From a checkpoint of a small sound classifier.
Model: 18.3M parameters, log mel input, norm rmsnorm, activation star_relu, moe expert_choice, width 320.
Training: 12000 steps, batches of 128.
Data: 26041 training examples, 59.0 epochs.
Rows from block 7 of a small sound classifier, named by matrix and row number. Rows with one number within an expert belong to one neuron, the router's apart. Each number is 128 + 32 x the weight over its row's rms, rounded and kept within 0 to 255. All counts start at 0.
After each expert's rows are labels from the 100 clips, of 14976, where the router gives the expert most weight on average: "top examples" is what is common among them. Only what is clearly more common there than usual is listed. The data: drum patterns on synthesised drum kits. In brackets: how many of the 100, against the usual share in percent.
# router: router (model.blocks.7.mlp.router.weight, 16x320, trained with AdamW), inputs 160-319
# up: expert up (model.blocks.7.mlp.up, 16x160x320), inputs 160-319
# down: expert down (model.blocks.7.mlp.down, 16x320x160, transposed), outputs 160-319

# expert 15
router.15 [114 167  81 128 183 147 122  62 140  99 163 103 109 127 125 133 136 145 116 155 132  93 116 100 138 145 126 136 170  80 122  88  84 162 102 159 191 129  55 133 132 127  81 108 135  78 169 122 230 147 103 175 114  36 158  76  99 200 148 154  82  88 130 114 108  88 102 121 169 147 137  96 199 141 117 134  96 176 132 151  87 184  90 110 143 111  84 162 134 104 206 120  78 107 119 148 130 142 115 104 162 156  98 154 130 132  72  79 148 175  93 127 132 153 147  77 119 135 130  89 161  82 134 121 120 134 120  69 116  80  83 192 133 119 153 138 116 112 133 150  89 159 112 164 148 148 108 105  77 112 138 154  84  65 117 100  89 149 118 130]
up.0 [154 107 133 176  97  74 141 114 170 123  93 130 147 148 164 128 123 116 152  82  86 119  81 153 135 110 126  72  64 126  74 119  99 151  94 137  95 112  93 110  96 170  84 137 119 128 136  92  66 154 108 100 131 132 132 141 127 149 150 105 117 156  90 146 117  89 134 113 158  84 141 199 110 127 105 109  99 100 117  96 129 130  94 143 163 159 119 147 255 140 121  97 129 115 112 104 127 135 118 112 163 141  79 119 148 106  98 110 102 139 160 126 132 136 117 139 161 108  87 155 176  58 193  99 159 109 112 111 156  93 139 184 149 108  88 152 170 100 121 111 120 110 105 138 158 125 113 132 103 121 143 106 109  77 151 114  82 126 186  96]
down.0 [123  76 141 151 131 173 146 144 158 147 128 143 146 120 157  72  84  62 137  54 137  76  91 161 120 106 126 160 138 139 113 110 111 167 192  84  91 103  89 113 113 127 115 205 145 164 132  36 130  84 102 156 153  50 108 128 165 156 125 146 125 129 100 206  93 122 144 115  47 178 164 153 130 126 148  92 150 173 135 146 137 123 173  91 117 164 126 124 124 137 154 106 169  87 152 126 154  79 127 148 118 139 135  86  58 122 128 119  57 118 161  74 155 122 169 149 101 102 142 117 126 151  98 131 119  93  89 136 127  82 111  91 167 122 126 123 140 153 162 115 167  91 171 151 124  82 128 117 117 107  82 140 153 132 138 138 142 123 137  79]
top examples: tempo: 150 to 160 bpm (60 vs 10.1); clipping (56 vs 7.6); text has "clipped" (56 vs 7.6); bossa nova (36 vs 8.3)

# expert 3
router.3 [142 138 111  60 137  84 105 156 106 111 113 133 136 120 166 163  98 118 155  53 145 157 104 139  85  42 129 122 178 126 122  71 119 128 148 133  90 105  98 129 121  76 170 113 138 102 114 150 189 148 160 116  64 163 111  76 126 102 171  73 168 125 156 128 136 139 154 226 164 165 199 124 133 143 118 149 138 131 124 138 142 112  94 150 103 143  55 126 120  91 104 117 103 167 107 108 161 120 112 124 161 172  99 144  86 115 130  86 128 149 133  60 133  64 131 114  93  64 138  89  86 153 132 170 122 120 144  68 141  90 142 198 117 130 119  74  79 191  72 139 100 143 112  88 121 127  58  79 107 135 173 131 174 149 121 145 173 121 111 132]
up.2 [115 105 134 146 173 102 129  82 163 126  94 187 100 174 163  91 221 132 184 143 118 144 219 158 126 142 107 139 112  88 129 140 176 152 125 172 127 144 145 136 117  83  84 112  75  89 126 130 130 115 109 113 117 137 126 111 122  89  82 123 101 173 132 147 127 125  96 142  91 129 111  74 134 101  98 118 178 129 134 129 142 140 177 115 141 163 108 156 155  58 191 145 152 100 128 101 137 116 136 114 116 130 113 127 148 116 127 116 149 109 110  99  98 186 107 159 138 185 131 169 154 139 167  65 129 172 141 130 121 120 112 151 155 160 122 128 162   0 105 112 161 153 145 151 139 123  77 108   0 157 158 209 141 139 165 166 165  88 113 150]
down.2 [106 146 220 115  90 141 143 124 135 145 141 124  88 120  85 115 124 162 167 132  92 171 108  73 117 144 161 112  98 134 121  71 166 106 121  96 202 106 125 129 150 162 169 127 100 152 184 162 179 143 170 162 104 150 139 133 102 122 164 154 140 169 137 175 130 150 211 198  60 133 143 103 142 157 155  76 137  97 119 134 101 133 106 180  90 185 123 130 138 140 171 161 139 155 135 150  71  93 139 142 107 153  94 142  83 109 127 135 141 160 117 134 153  79 122 131  80 141 145 103 132 153 105 138 177 163 111 123  98 168  73  99 144 105  98 153 193 142  96 126 174  96 144 138  68 171 176 117 121 171  95 108 138  97 130 150  68 152 160 124]
top examples: clipping (57 vs 7.6); text has "clipped" (57 vs 7.6); tempo: 150 to 160 bpm (50 vs 10.1); bossa nova (28 vs 8.3)

# expert 10
router.10 [163 101 153 190 119 165 118 151 104  90  77  98 133  87 149 103 169 169 150 130  99 123 141 159  85 125  54 130 104 148 146  73 118  76 121  90  96 157 142 191 142 168 156 137 155 123  79 127  49  87 118 158 168  93 136 147 143 131 162 111 111 162 171 116 118 122 156 192 146 135 131 170 198  68  91  93 109 101 145 114 143 136 147 119 154 129 180 125 158  88 103  95 147 129 172  90 190 154 193 113 146 149  95 110 160 168  98 175 158 163  99  84 149  81  83 121 131 136 131 117 115 159 100 152 163 144  86 128 132 126 164 125 137 116  93 149 125  81 158 111 154  71 124 142 137 120 145  96 151  99 131  93 101 123  89 160 176  76 133 169]
up.2 [125 154 126  94  68 130 130  69  73 121 132 173 143 168 105 138  91 105  50 115 134  93  55  52 102 115 127 128 164 147  90 160 132 109 159 103 147 126 108 167 113 135 130 134 145 149 174 140 126 101 148 142 158 159 119 131 126 113 179 141 127 123 183  96  89  70 128 125 109 122 121  13  89  88 139  90  98 128 124 145 120 108  78 161 140 122 144 160 163 148 138 110 100 109  73 123  67 124 160 150 152 131  87 137 107 149  82 147 145 164 125 131  50 189 117 136 128 154  89 121 154  74 111 125 113  72 146 144  89 124 120 130 122 139  97 170 119  60 141 131 135 150 156 158 154 114  71  84 144 127 143 181 124 138 161 126 106 109 131 162]
down.2 [ 87 207 136 123 165 138 125  85 181 144  93 120 138 100  97 175  73 135 188  87  59 128 137  87 174 164 150 120 129 120  86 116  94  71 159  93 165 108  82  96 144 150 192 132 102 119  84 107 146  58 104 103 157 144  96 123  85 148 127 127 156  94  74 167 164 160 135 101 185 131 169 135  62 122 139 188  53 151 135 153 163  96  99  97 142 110 150  88 119 181  94 126 170 169 128 160 153 167 155 105  98 157 177 127 102 139 116  97 143 138 154 145 136 181 166 104 127 112 156 142 155  83 159 143  70  96 118 194 148 109 103 152 175 135 122 145 161 127 217 130 142 149 186 169 114 111 163 141  61 169  68 129 159  77 108 141 117 111 110 114]
top examples: pink noise (55 vs 7.7); tempo: 80 to 90 bpm (49 vs 10); white noise (30 vs 7.7)

# expert 0
router.0 [111 123 138  69 169 154 125 125  81 136 124  86  86 106 112 137 126 163 150  90  92 118 120 135 128  91  94 116 167 214 108 114 120 169 208 123 187  89 121  99 133 115 163 195 198 160  88 146 113 105 180 149 126 104 104 147 163 132 113 111 122 156 115 199 129 105 160 145 190 124  88 151  66 114  77  76 119 109 135 102 213 102 152 156 164 177 178 161  93 161 113 127 110 158 154 119 149 107  95 128 115 175 111  99 155 152 109 114 131  91 153 137  97 141 150 145  65 117 162 184 157 158 144 124  98 127 163 205 128 176 182 139 161 124 130  92 219 116 124  97 132 123 118 131 150  65 152 146 164  95 189 121 145 126 120 109 155 101 218 162]
up.0 [152 148 136 118 154 118 142 113 129  59 150 141 116  95  96 109 114  29 175 112 138  60 130  93 126 139 157  91 146 123 131 152 136  84 126  95 124 138  78  99  90  74  75 100  48 155 115 135 175 120 146 177 125 110 163 141 129 139 193 103 119 107 132 145  90  75 138 127 119 122 160 209 124  92 135 118 135 131 124 137  86 103 129 182 133 164 185 196 115 133 185 165 113 126  87 125 130 102 103 107 139 136  94 174 156 155 187 140 130  98 114  60  81 161 147 130  90 134 156  78 103 123 140 107 116 112 157 132 109 195 143 127 160 113  99 110 147  24 173 102 108  84 116 105 104  99 140 111  81 112 146 142  85 131  72 159 149 117 117 122]
down.0 [151 182 111 147 127 151  14 176 117 122 171 179 131 140 129 135 133  58 156  69 135 144 127 134  85 144 173 118  72 127  81 141 115 126  98 116 181 137  93  89 129 141 166 128 164 180  80 139 143 139 115  68 118 175 182  79 193 153 142 167  64 153 147 115  99 167 114 106 105 147  99 128 127 125 169 121 141  85  93 104 105  91 161  74 115 120 153 140 112 133 119 145 140 131 132 113 110 113 116  86  34  83 172 147 126  96 146 154 109 173 158  95 155 122 105 122 118 161  63 118 132 117 149 126  98 144 138 155 137 130 152  94 125  40 115 150 160  96 103 149 128 150 117 104 131 114 132 113 150 187 101  57 162  77 108  99 152 128 132 151]
top examples: rimshot (63 vs 25.1); tempo: 150 to 160 bpm (43 vs 10.1); bossa nova (37 vs 8.3)

# expert 5
router.5 [146 178 115 152 118 145  94 131 161 139 119 115 164  81 114  97 124 150 103 128 149  60 107 129 164 119  61  88 137 124 149 129 101 107 105 160 110 106 162 159  66 120  95 142  86 142 119  95 184  97 115 134 148  91 139 178  80 163  95  94 110  40 169 120 118 167 149 172 112 128 150 110 147 106 141  96 120 155 117 131 126  85 116 118 169 125  41  83 100 151  91 143 123 156  92 106 122 189  66 121 135 137  71 168 171 160 164 120 161 131 149 104 149 145 120  86 106 127  98 155 177  95  88 113 137 102  84 108 112  39  37 185 102 121 108 147  65 120 143  75 160 132 163 107 159 154 143 159  70 128 135 113  94  45 106 134 109 151 122 190]
up.2 [110 149 112 147 111  89  77 117 101 141 160 113 134  87  85 137 166 143  72  50 158 118 192 112 147  91  91 133 130 131 162 110 157 140  99 142 125 186 112 137 186 147 138 132 114 135  84 118 122 134 109 179 178 113 128 167 111 158  94 115 140 114 117 130  98 128 139 136 156 137  92 188 149 120 109 150 109 121 164 167 139 129 116 121 132 137 118 148 145 208  98 140  83 133 133 162 136 137 124  88 140 138 155 142 123 113 141 153 149 111  89 135 234 113 120 146 153 155 140 187 115  81 104  53 149 128 148 144 108  79 111 162 113 134 157 149 170 203 136 115 140 165 106 118 138 108 131 129 166 139 148 123 142 108 124 177 134 160 153 192]
down.2 [ 88 127 159 150 107 148 129  94 138  96 121 109 105 118 106 186 103 152 183 160 172 119 130 129 127 139 131  54 133 131 182 112 192 124  72 112  74 131 142  99 124 159 124 161  71 161 156 101 119 157 115 143  71  96 166  65 114 165 128 128 135  57 157 171 115 132 161 151 138  99  74  75 159  96  92 162 107 142 143 102  98  67 135 159 182 165 182 107 201 138 118 162 116 128 138 146 157 143 179 138 124 160 125 148 139 132 105 151  75 126 117 139 158 165 138 199 116 145 157 199 109  97 105 125 158 123 136 111 161 144 169 179 179  87 101 124 145 145 188 153 174 141 145 133 179  87 153 157 156 139 117 137 159 169 151 107 159 156 170  81]
top examples: tempo: 150 to 160 bpm (60 vs 10.1); clipping (53 vs 7.6); text has "clipped" (53 vs 7.6); bossa nova (39 vs 8.3)

# expert 8
router.8 [165 113 142  88 184 143 136 130 116 202 158 138 139 129 141 121 136 145 134  84 192 203 147 135 197 141 140 130 132 119 152 110 131 161 118 118 126 147 148 130 151 117 172 142 120 176 181 141  56 166 108 147 135 124  95  23 194 163 137 157 109 160 141  85 193  86 185 142 103 115 153 146 108  97 138 126  99 155 171  78  86  63 142 165  95  87 158 158 142 162  64 136 151 142  82 124 117  73 124  99 145  86 153  97 179 134 127 160 155 145 106 148 129 125 171 118 141 120 167 160 197 145 184 170 122 137  65 171 111 168 152  69 164 192 110 144 131 151 140 191 129 107 169 163 138 167  57 132 174 119 122 127 110 167 129  70 120 126 118 111]
up.0 [146 137 143 156 137 125 131 151 155  94 119 137 160  70 187 113 147 146 128 165 130 182  86  94 195 124 147 196  71 147 102 180  45 121 119 122  96 130 217 141 120 178 130 118 141 162 141 127 174 144 147 121 159 111 131 110  84  91 132 175 136 140 146 150 172 201 102 150 125 127  99 165 126 162 139 126 117  71  83 109 156 162  97 138 165 115 133  82 192 191  79 124 136 131 150 120 111 164 104 141 178 143  63  80 105 114   0 113  96 134  96 138  92 143 147 141 145  95 164 210  84 109 102 213 149  88  90 107 139 127  87  87 112 130  82 169 153 108 155 129 121 174 147 120  96 100 147 123 161 161 150 184 146  96 141 131  77 181 102  89]
down.0 [105 154 106 132 103 100 164 178 102  74 160 139 128 154 135 165  88 159 118  62 145 145 184 118 149 129 173  83  99 171 159 100 106 142  81 154 157 157 132 115 120 153 157 152 131 131 133 157  89 181 143 120 132 163 170 113 105  78  95 150 136 139 122 118 165 174 173  92 122  82 154 137 153 111  83 118 148 106 150 151 122 121 152 144 135 150 127  87 143  95  94 176 111 145  63 145 159 126 149  73 155 126 131 149 113  96 173 156 135 156 173 125 114 148 132 170 132 103 159 150 145 154 147 118 100 113 157 172 119 114 126  18  87 155 136 102 123 172 145 146 153 182 164 170 107 138 128  68 189 113  75 145  81 168 135 138  83 147 127 147]
top examples: shaker (60 vs 29.9); rumble (35 vs 7.3)

# expert 14
router.14 [126 167 140 157 104  96 149 110 102 110 128 125 125 149  70  78 105 116  68 167 163 123 139  94 165 161 121 135  61 111  94  89  77  76  47 114 171 147  89 136 108 184 105 134 137 134 142 100 127 111 117 141 114  99 109 132 125 130 125 131  88 133  89 158 136 181 110 159  52 100 106  54 118 139 100 150  87 144  74 152 104 104 108 124 160 147 130 101  59 141 124  99 140 129 122 139 148 133 118 134 181  77 120 165 111 130 152 122 108  59 196  96 132 155 153 179 126 148 122 129 109  70 136  60 148  61 114 156  94 143 131 147 145 148 136 113  77 127  84 162 108 129 135 119 147 161 139 198 163 123  43 139 133  77 127 133  85 107 134 128]
up.2 [135 153 123  97  86 107  99 135 108 105 117 152 116 136  65 160  73 152  89 162  99 130  58 112 160 105 137 136  98 151 139 165 148 151 170  89 160 102 117 101  99  40 154  90 144 140 164 101 168 121  96  80  94 106  80 141 107 104  96  92 136 121 168 113  84 132 167  59  99 140 115 244  97 107 144 144 105 145 133 139 123  72 104 103 141 111 128 154  61 192 110 158 132 114 164 126 122 121  68 133 122  99 122 191 128 121 147 163 154 134 137 125  24 154  76  89  86  61  97  89 144 124 113  76 144 142 106 124 128  77  87 129  99 131 158 101 100 163 118 107 115 135 118  89 140 116 105 131  80 144 102 169 119 151 143 139 146 129 126 109]
down.2 [195 168 106 148  77 125 139 142 113  54 159 150  70 178 130 147 109 144  97  79 104 136  84 115 158 158 114  64 193  98 174 151 122 181 145 101 151 121  89 164 157 152  97 133 139 114  98 126 112 173 103 172 140 147 123 179 119 104  93  86 137 148  91 160 116  97 111 185 166 119 167 104 162 128 157  78 177 120 134 123 182 169  51  87 140 108 148 109 148  39 143 134 103 120 150 175  95 124 176 143  87 115 163 130  87 122 114  96  73 107 162 166 176 129 107 104 132 129  87 144  76  91 142 117  96 172 152 159  85 102 114 125 169 105 131 110 123 106 142 113 155 122 129 144  56 161 120 125 166 208 156 149 164 146  79 140 126 129 116 128]
top examples: tempo: 150 to 160 bpm (50 vs 10.1); clipping (43 vs 7.6); text has "clipped" (43 vs 7.6); bossa nova (42 vs 8.3)

# expert 9
router.9 [139 161 182 177 170 159 117 153 103 176 105 100 128 112 149 166 129 172  95  90 120 138 101 160  97 132 167 146 143 152 168 111 186 151 144 117 135 126 159 133 194 160 131 140 119 129  73 174 119 168 165 139 124 162 103 142 138 158  87 105 180 120 154 126 138 168 147 167 141 173  61 180 144  86 115 156 141 114 103 184 134 132 156 153 109 171  81 140 191  90 108 104 187 177 109 124 123 105 150 101  55 146 147 110 147 155 152 167 103 167 136 141 139 112 108 153 134 184 159 131 137 147 106 139 126 122 196 176 120 133 111 159 165 140 101 109 152 131 181 116 187  92 134 153 128  72 119 130 143 112 185  73 168 152 100 142 153 116  84 170]
up.2 [ 76 118 135 118 107 147 116  99  94  92 119 167 123  98  89 108 189  87 137 155 116  98 178  93 146 105 190 156 193 186 130 173 101 162 172 105 135 125 167 116 105 140 136 136 136 160 124 132 197 126 141 133 165 162 146  46 173 127 100 144 155 141  72 103  92 122 148 110 137 108 128 122 111 131  80 142 111 136 118 111 177 148 146 152 122 123 118 124 116 114 135 140 142 209 127 143 144 139 199 133 134 154 144 142 116 168 166 139 116 110 135 122 112 121 145 119 159 107 132  86  60 119 115   0 130 149 171 142 130 155 133 180 132  95 173 103 109 152 111 173 101 107 149 146  92 154 163 128 200 153 129 104 103 108 135 106 113 148 114 117]
down.2 [125 129 137 103 126 138 165 140 103 135  56 180  78 124 174 180 183 191 115 113 112 133 170 143 117 140 103 110 166 166 194 187 160 144 155  93 130 110 111 123 152 156 118  48 144 114 126 145 114 113 150 138 174 121 131  93  80 142 117  72  64 149 166  63 155 135  83 110 113  97  78  85 129 118 143 107  96  95  82 121 156 119 138 116 196 135  98 136  85 142 122 158 119 119 153  65 128  95 134 120 187 139 128 175  40 118 127 180 165 100 134 159  53 125 142 124 115 108 100 151 206 127  82 143 140 167  86 138 114 125 116  99 134 109 188 136 172  94 128 106 120 141 151 102 185 126 128 114 152 133  90 122 162 177 105 153 135 167 122 124]
top examples: rimshot (82 vs 25.1); quiet level (59 vs 28.7); march (42 vs 8.2); tempo: 70 to 80 bpm (34 vs 10.4)

# expert 7
router.7 [156 139 164 127  90 176 132 103 171  93 127 167 109 113 120 167 153 123 101 136  58 124 119 171  94  83 184 162 142 159 109 138 133 139 129 121 175 139 155 127 160 155  87 134 126  99 121 154 143 133 118 115  84 168 116 157 129 148 111  83 147 116 125 126 104 151 111  97 160 109  50  86 118 154 136 113 137 123 147 140 107 104 165 138 161 156 108  90 119 147 125 112 132 166 109 151  54 143  88 101  93 116 148  92  85  99 147 116 165  81 148 199 117 137 105 134  82 132 141 112 118 124 128 121 144 169 215 145 148 129  94  76 138 141 129 131 174 184 134 112  92 106 213  79 126  85 116 136 165  95 175 153 143  79 132  73 160 127 145 131]
up.2 [147 126 104 139 137 164  87  84 158 157 163 139 139 176  93 111  92 108 145 131 114 140  91 121 141  62  99 170  63 120  55 139 188 177 136 142 169 142 132  99 100 130 140 101 137 176 135 140 129 130 152  67 101  77  93 122 123 113 199 122 158 132 113 143 170 153 106  66 145  96 138 112 110 183 114 130 142 167  96 147 113 138 103 114 106 134 121  77 204 122 220  62  71 182 111 132  98 187 137 123  80  78 144 147 116 151 149 124 144 194  83 125 104  57  77 157 165 110  91 119  98 128 161  73  90 103 140 148 120  77 102 152 103 166 125 153 116 136 129 136 112 116 155 127  74 127 121  96  18 152 163  67  68 140 104 129 102 120 123 152]
down.2 [134  93 109 161 168  82 120 113 158 144 141 103 158 110 151  92 131 156 140 184 168  87 132 128 108 131 127 113 117  99 129 147  61  81 135 162 150 145 158 104  28 148  99 143 173 112 111 107  94 132 109 135  96 151  34 151 106 116 163 131  65 162  74  58 102  97 111 102 165 113  96 144  96 126 119 119 149 107 108 123  77 162 175 103 125 130 117 159  60 148 172 129  84  93  86 147  43 118 153 138  86 182 109 159 206 154  96  73 160 184 117 133 141 105 165 117  84  80 138 107  62 160 106  72 141 129  69 103 147 132 127  65 100 174 126 157 123 129  85 180 167 145 123 168 110 160 105 157 127 116  78 158 126 122 148 173 128 142 118 186]
top examples: rimshot (98 vs 25.1); march (90 vs 8.2)

# expert 1
router.1 [130 166 121 114  88  97 148 134 142  74 135 124 154 107 111 118 117 138  29 135 182 141 131 117 151 127 132 125 116  85 133 168 178  96 140 132  82 102 124 167 136 133 122 142 113 123 105 118 109 164 107 134 111 161 110 100 155 118  62 159 129 149 164 128  86 171 114 110 136 147  50  47 136 122 156 144  85 121  95 127 142 136 109  99 185 116  59 124 129 210 126 171 122  98  78 127 147 101 134 149 143  95 105 113 138  86  93 127 131 100 121 137 178 133 124 141  91  51 132  84 125 129 119  89 164 144 210 102 144 134  81  45 117 140 147 134 110 179 112 119 120 127 111 137 140 131 184 185 104 145 121 130  80 112 151 162 108 139 166 131]
up.0 [226 110 108 135 195 109  94  90 141 140 138 141 102 110 125 142 157  73 131 118 129 185  68 114  31  89 157 126 132 146 125 133 120 128 105  70 103 109 117 147 116 181 110  97 187 160 156 120 147 144 122 127 137  70 108 157 152  87 210  91 126 134 144 181 191 137 126 190 159  85 162  44 117 152 107 130 132 126 125 108 132  95  73 108 140 130 178 124  90  71  66 138 176 187 119  94 101 125 107 126 205 140 103 170  95 124  80 113 140  88 146 138 134 144 150 148  82 122 178 138 168  78 168  55 125 130 134 150 119 119 139  52  83  58 137 135 140 106 150 132  93 114 131 133 125 116 112 162 156  79 116 100 122  86 176 131 106 122 174  68]
down.0 [149 142 115 110 161 160 145 142 161 118  79 160 147 130 163 108 174 138  84  86  46 107 131  95  97 107  74 147 143 163 117 183  91 131  93 101  50 125  93  89 177 164 132  87 103 124 137 134 144 135 105  72  99 114 145 143 169 131 158  83  97 137 149 164 110 130 125  86  87 143 202 120 134 140  82 104 102 163  73 133  84 111 144 118 165 152 160 164 168 119 112  82 121  72 190 155 143 129 121 104 136 164  47  96  32 184 118 191 138 117 171 121 133 164  89 157 149 106 121 199 131 113  74 112 127  85 139 127 158 183 112 139 117 121 117 162  70 171 178  96 102 100 175  91 171 150 157 145 127 129 134 129 103 126 209 130 112 150 153 178]
top examples: tempo: 150 to 160 bpm (61 vs 10.1); bossa nova (46 vs 8.3); tempo: 160 to 170 bpm (35 vs 10.3)

# expert 13
router.13 [133 142 135  78 119 123 113 184 110 165  85  67  95 128 150  90 151 176 144  83  90 112 138 162  85  70  97 173 140 163 190  85 123  98 120  84  94  85 191 155 118 110 129 171 112 138 110 166  94 116 140 139 144 146  96  88 127 129  26  69 119 150 124  60 168  77 166 193 144 162 124 130 130  91 103  97  79 109 113 108 142 171 189 123 123  91  42 146 133 137  74 118 173 156  98  93 172 135 143  95  97 100 102  82 164 158 134 149 151 148  93  82 123 121  89 136 110 154 114 151 162 193  96 112 167 164  98  99  76 149 157 135 171 170 107 120 155 119 109  86 153  97 144 184 144  77 112  79 143  81 145 104  91 151 100  81 156  88  90 142]
up.0 [195 134  84 118 194 105 103  91  66 113 132 123 113 128  36 122  80 125 137  87 121 103 126 111 123 162 106 109  81 128  76 153 145  96 125 182 120 108 112 116  72 116 136 118 182 120 153 124 153 133 135 110 121 129 111 114 116 132  54 115 106 143 139 115  96 168  66  71 121  78 125 153 137 160 108 137 127 153 136 114 131 114  36 127  70 123 127 122 106 190  83 157 131 115 157 145  67 121 130 122 148 102  85 111 144 106   2 110 125 140  67 113  83 199 129 122 109 138 127  99 136 187 113  44  97 115 133 103 122 128 127 199 108 125 135  84 137 110 122 131 121 128 137 144 124 101 123 105  55 131 157 144 132 149 147 115  81 112 134 108]
down.0 [158 122 144 139 126 111 152 127 121 139 137 169 113 182 132  61 129  96 146 135 121 136 100 183  59 137 158  88 171 148 145 160  66 100 128 122 159 110 110 120 135 135 111 124 110 131  80 133 168 136 149 129 155 168  82  93 104  74 138 113 111 132  92 118 120 128 127 123 211  99 179 140 133 101 123 163 103  99 104 127  94 133 148  74 144 146 134 144 144 118  86 170  99 123 191 109 124 131 185 169 137 173 117 123 130 123 127 153 187 176  51  84 125 175 142 126  97 129 140 143 133 112 117 132 152 149 137  88 200  94 157 112 135  78 121 109 103 146 133 144 174 123 118  90 104 143 170 115 160 190  85  76 147  91 145  77  62 134  96 148]
top examples: tempo: 150 to 160 bpm (53 vs 10.1); march (45 vs 8.2)

# expert 4
router.4 [105 171 114  84 105 134 114 151  92  98 123  91 108  89 145 172 175 157  81  97  95 180  92 130 126  84  66 122 171 108 134 146 150 104 141 107  78 129 112 125 135  71 160 144  85  64 128 161 126 136 145  89 171  70 150  46 135 118  60 111 126 143 144 173 133  90 139  96 105 132  83 150  54 105 152  76 160 108  80  93 127 160 135  96 104  97 148 187 142 104  72 147 155 100 104  93 128 102 157 165  94 138 121 112 113 129  89 129 127 118  95 123 116 124 138 113 148 164 148 175 135 131  86 201 153 153 135 113 129 156 127 140 140 134 151 124  55  52 144  79 131 114 152 132 117 107 114  91 108 154 163 146 111 140 132 126 104 104 186  69]
up.2 [133 136  97 192 115 113 110  97 152 149 158 174 115 146 133 142 137 126 158  83  68 122 103  99 146 156 106 134 124 126  66 130 145 149 151 165 174 107 145 163 116 195 114  88 135  89 106 145  69 146 142 135 113  96 105  83 108 110 117  92 142 109 112 205 153 136 131  65 179 130 109  91  97 108 116  93 120  87 200  74 169  89 132  83 141 136 199 202 146 103  75 119  75  72 157 110 137 106 125 127 135 124  89 143 109 120 107 150 167  98 122 193  65  93 156  93 138 188 129 217 111 101 124  84 134 149 149 139 137 102 136 117 192 185 143 106 169 101 142 199 112 157 104 100 133 163 137 155 110 181 146 103  84 145 116  82  87  86 110 169]
down.2 [ 99 140 111 114 162  93 167 149 152  93 179 146 176 117 121 146 179 129 170 159  98 117 143 114 152 123 139 112 110 100 123 134 110 144  88 182 115 108 143  71 175 143 142 143 134 101 131 101 122  63 182 160 157 120 177 114 126 101  97 132 138 131 135 229 129 136 159 118 110 135 113 107  51 102 125 164 136 160  69  76 103 152 148  95 124 157 105 108  72 143 117  94  86 129 162 106 116 136 152 111 134 111 200  41 124 131 115 176 102  92  86 135  60 125 116 120 163  88  73 153  90  94 101 143  93 136 156 101  62 123 100  70 118 106  86  90 207 173 108 113 133 150 139 151  68  89 101  73 120  95 166  88 150 126 202  91  94 100 125 131]
top examples: tempo: 150 to 160 bpm (56 vs 10.1); bossa nova (43 vs 8.3); clipping (30 vs 7.6)

# expert 6
router.6 [142 111 129  94  60 163  76  93  90 122 105 113  84 123  58 170 150 125  97 104 120 128  89 119  98 148 116 142 128 115 157  98 170 107 115 104 163  83 154  65  97  50 147 125 138  63 154 139 186 131 144 140  90  88  86  63 102 132 148  68 169 117 170  84 116 103 126 156  40 140 122 140 136  96 102 127 130 148 113 104 139  97 108  51 148 132 140 114  84  82  95 142 131 147  76 115  79  74  52 122 130 208  54 136 129 156  60 147  71 142  93 120  98 118  85 188 129 129 145 111  27 167 127 140 108 114  93 112 101  97  98 171 104 134 116 109 150 108 158 105 170 110 157 115 133  45 104  86 111 139 156  65 135  79 115 118 167 122  87 150]
up.2 [ 22 150 118 111 136 132 134 151 164 123  90 103 157 101 195 118 108 123 177 178 153  51 113 166 120  66 152 135 125 135 169 127 111 166 145 155 166 103 156 180 140 123 147 148  96 158 104 144  82 140 153 125 235  89  94 118 125  77  48 126 153 108 117 169 100  96 107 127  85 150 121 215 138 119 155 161 162  52 129 123 115 186 164 127 194 130 118  90 167 161 188  95  73 145 138 122 151  85 157 158 170 123  72 126 109 140 134 109 142 104  96 128 134 125 144 164 123 121 135  85 156 180 152 136  87 158 111 158 153 140 126 128 101 138 125  91  64  64 127 144 125 131 157 133 150 153 159 154  91 164 171 139  99 161 139 135  71 153 126  90]
down.2 [119 148 109 122 146 144 150 140 153  96 134 143 145 131 100 137 138 136  99 109 128 111 160  92 119 181  73 122 165 171 127 172 149 134 119 151 136 165 157 166 125 108 136 174 146  98 109  96 181  73 114 123  87  99  43 162 167 125 152 129 121 131  87 134  81  52 102 109  94  98 112 113 147 137 136 152 119 120 160 136  44  90 107 153 116 101 153 124  65 153 172 129 126 126 129 126 171 160 114 114 155 174 161 130 123 120 109 148 127 115 169 117 134 166 113 132 190 154 125 146  79 163 121 138 179 152 130 138 154 153  80 113 151 102 114 120 119 138 115 155  56 153 142  95  91 126 187 109  57  91 151 108 123 109 123  77  90  85  85 139]
top examples: tempo: 150 to 160 bpm (51 vs 10.1); clipping (47 vs 7.6); text has "clipped" (47 vs 7.6); tempo: 140 to 150 bpm (36 vs 10.2)